Weights of a small image captioner.
Model: 12.4M parameters, 64-pixel images, encoder arch vit, encoder norm layernorm, encoder activation quick_gelu, encoder patch size [4, 4], encoder layers 14, encoder width 128, decoder layers 12, decoder norm layernorm, decoder activation gelu.
Data: trained on made-up ball-and-stick molecule models, 195000 training examples.
Rows from block 4 of the image encoder of a small image captioner, named by matrix and row number. Rows with one number belong to one neuron. Each number is 128 + 32 x the weight over its row's rms, rounded and kept within 0 to 255. All counts start at 0.
Before each neuron's rows are labels from the 100 images, of 14976, where the neuron reaches its highest value: "responds to" is what is common among them. Only what is clearly more common there than usual is listed. The data: made-up ball-and-stick molecule models. In brackets: how many of the 100, against the usual share in percent.
# fc1: MLP up (encoder.blocks.4.mlp.fc1.weight, 384x128), inputs 0-63
# fc2: MLP down (encoder.blocks.4.mlp.fc2.weight, 128x384, transposed), outputs 0-63

responds to: blue ball (99 vs 65); branched (83 vs 54.4); balls and sticks (68 vs 33.9)
fc1.204 [113  87  97 114  90  59 141 128 150 148 188 111 163 110 107  33 163  81 128  88 159 152 194 160 137 123 117  95 141 194  80 131  95  88 198 142 138 123 156 137 106 141 108 116 147 133 179 117 181 122 106 119 134 158  98  81 157 132 119 157 125 184  27  78]
fc2.204 [166  92 157 122 126 107 131  83 158 125 144 137 168  93 125 170 134  97  92 100 162  97 132  42 124 133 107 110 116 143 169 153 118  84 107  93 149  72 101 106 129 145 132 149  90 151 114 141 127 126 113 160 113 155 106 110 127 127 114  97  51 165 205 131]

responds to: small balls on sticks (71 vs 33.2)
fc1.104 [185 177 139 110 138 133 120 126 123 101  91 119 154 130 156 168 118 139 158 175 121  90 135 151  97  93  97 162 111 134 140 132  88  42 131 100 140 148 144 137  86 105 162 139 162 140 160 131 115 142  63 148 125 174 161 107 130 147  84 134 118 130  79 104]
fc2.104 [124  64 148 104 119  83 114 131 143 148 128 104  90 183  96 121 132 154 106  85 122 126 133 102 148  99  95 104 126 111  99 145 102 138 111 100 150  98  98 138 120 164 201 162 149  63 108 132 151 134 121 145 163  96  92 155  93 129  88 177 121  94  96 131]

responds to: small balls on sticks (81 vs 33.2); balls: three (30 vs 9.8)
fc1.94 [101 168 140 177  88  66 109 149 126 132 149 143 110  87 153 135 136 174 108 147 134 124  68  95  95 148 113 101 153 177 121  85 176 168 119  97  43 191 124 113 130  87  94  77 100  96 132 155 116 107  88  87 201 129 132 149 128 139 144 128 118 150 101 110]
fc2.94 [147 117  77 150 124 134 133 128  27 105 137  92  94 172  95 124 102 165 126 121 131 124 130 166 149 163 160 124 103  64 123  82 167  99 147 127 110 110 159 131 140  82 143 103 128 165 150 133  41 174 120 163 160 126  62 119 117 171  80 126 164 116  97 129]

responds to: small balls on sticks (100 vs 33.2)
fc1.355 [152 146 154 144 154  80 108 198  82 142  92 122  78  72 142 166 134 107 132 109  94 123 152 128 149 131 101 136 121 114 171 153 124 112 131 186 130 145 158 141 124 121 100 185 152 114 142 104 156  99 160 119 121  78 140 169 101 214 129 109 113 171 109  86]
fc2.355 [173 112 136 218  81 142 134 150 115 137 133  95 143 117 141 138 139 104 163 110  82 115 107  85 137 162  99 151 103  94 139 162 120 127 195 136 134 140 163 184 156  71 127 201 125 135 134 167 155 108  80 152 139 105 120 168 123 142  83 107 147 147 149 114]

responds to: blue ball (100 vs 65); small balls on sticks (95 vs 33.2)
fc1.170 [177 191 150 117 116 131 126 132 191 106 139 159 164 101 197  74 133 160 119 121 134 137 190 203 112 125 151  99 114 131 140 185 124 109 107 159 126 139 187 107  72 135 126 125 128 175 131 113  99 136 110 121 158 107 145  90 117 152 119 113 186 132 116 110]
fc2.170 [112 123  70 138 182 161 126 183 118 142 180 154 132 128 113  90  93  62 117 102 113  96 141  82 137 106  87 171 135 171 127 121 186 128 154 181 125  95 124 196  95 147 163 150 105 141 140  74 142 119 115 118 119 119 145 129 146 143 132 145 133 147 135 123]

responds to: blue ball (98 vs 65)
fc1.235 [180 122 107 118 137 109  94 152 147 171 123 131 162 128 137  99 111  87 150 138 114 144 123 133 120 135 148 108 123  53 140 123 114 172  95 169  88 101 115 104 109 190  92 120 123 112 153  78 199 159 103 159 141 141 134  81 161 134  73 110 120 113 162 101]
fc2.235 [139 143 135 144 139 119  93  44 141 133 127 109 115 118  56 159  57 111  66 157 120  99 125 117  94 154 118 110 108 169 137 110 122  67  77 110 164 131 119 129 103 150 188 114 119  98 115 193  61  99  83 128 116  70 138 160  53 110 148 152 121 162 148 169]

responds to: small balls on sticks (100 vs 33.2)
fc1.271 [159 180 176 165 142 134 146 147  87 188 102 129  97  89  86 145 151 138 139 105 102 126 180 149 154 118  86  90  89 104 191 158  67 120 132 147 117 159 145 164 150  92  73 188 116 166 168 134 174 100 104 127 143 147 128 137 129 178 121 116 108 198  95 130]
fc2.271 [210 139  85 117 113 103 153 186 119  70 136  87 168 160 127 124 151 154 164 133 140 159 106 145 157 172 135 103 143 166 211 141 146  83  64  79 171 122  94 188 139 104 143  76 110 161 117 143 116 120  83 153 145 146  71 117 122 126  99 100 141 121 164 111]

responds to: small balls on sticks (100 vs 33.2); dark backdrop (93 vs 49.4)
fc1.309 [136 122 123  99 114 115 133 145  90 111  82 157  74  77 116 176 167 161 182 167 105 116 141 121 139 131 140 122 135 150  78  96  96 135  79 163 100 131 122  82 134 137 118 196 146 130 137 150  86 120  97 141 178 142  99 177 142 137  74 124 129 116  93 101]
fc2.309 [111 155  93 185 153 194 109 165 113 105 153 126 134 132  87 143 118 126 160 118 129 167 143 165 127 181 158 128 120 134 119 144 156 134 121 119 128 136 148 175 111 154 140 122 110 159 127 139 238  91  80 169 204  90  97 146 175 118 113  99 178 124 166 149]

responds to: blue ball (99 vs 65); small balls on sticks (73 vs 33.2); balls: twelve (53 vs 10.5); balls: eleven (30 vs 10.1)
fc1.336 [101 150 162 156 105 126 154 118 137 164 106  97 168 102 119 136 101  71 130  86 112 137 146 203 137 150 129 138 129 102 165 137 107 165 138 100 131 131 204 150 125 126  88 110 139 170 138 161  77 175 121 148 156 144 115 159 112 118 172  85 122 146  98  68]
fc2.336 [ 94 141 109 100 158 112 106 106 133 112  81 129 159 180 194 149 134 152 105 102  99 124 162  93  81 158 159 159  94 149  87 141 135 183 133 123 187 179  75 147 141 153  80  95 103 134 105 163 135 193 118 107 102 152  71 108 161 173 138 100 176  83 154  98]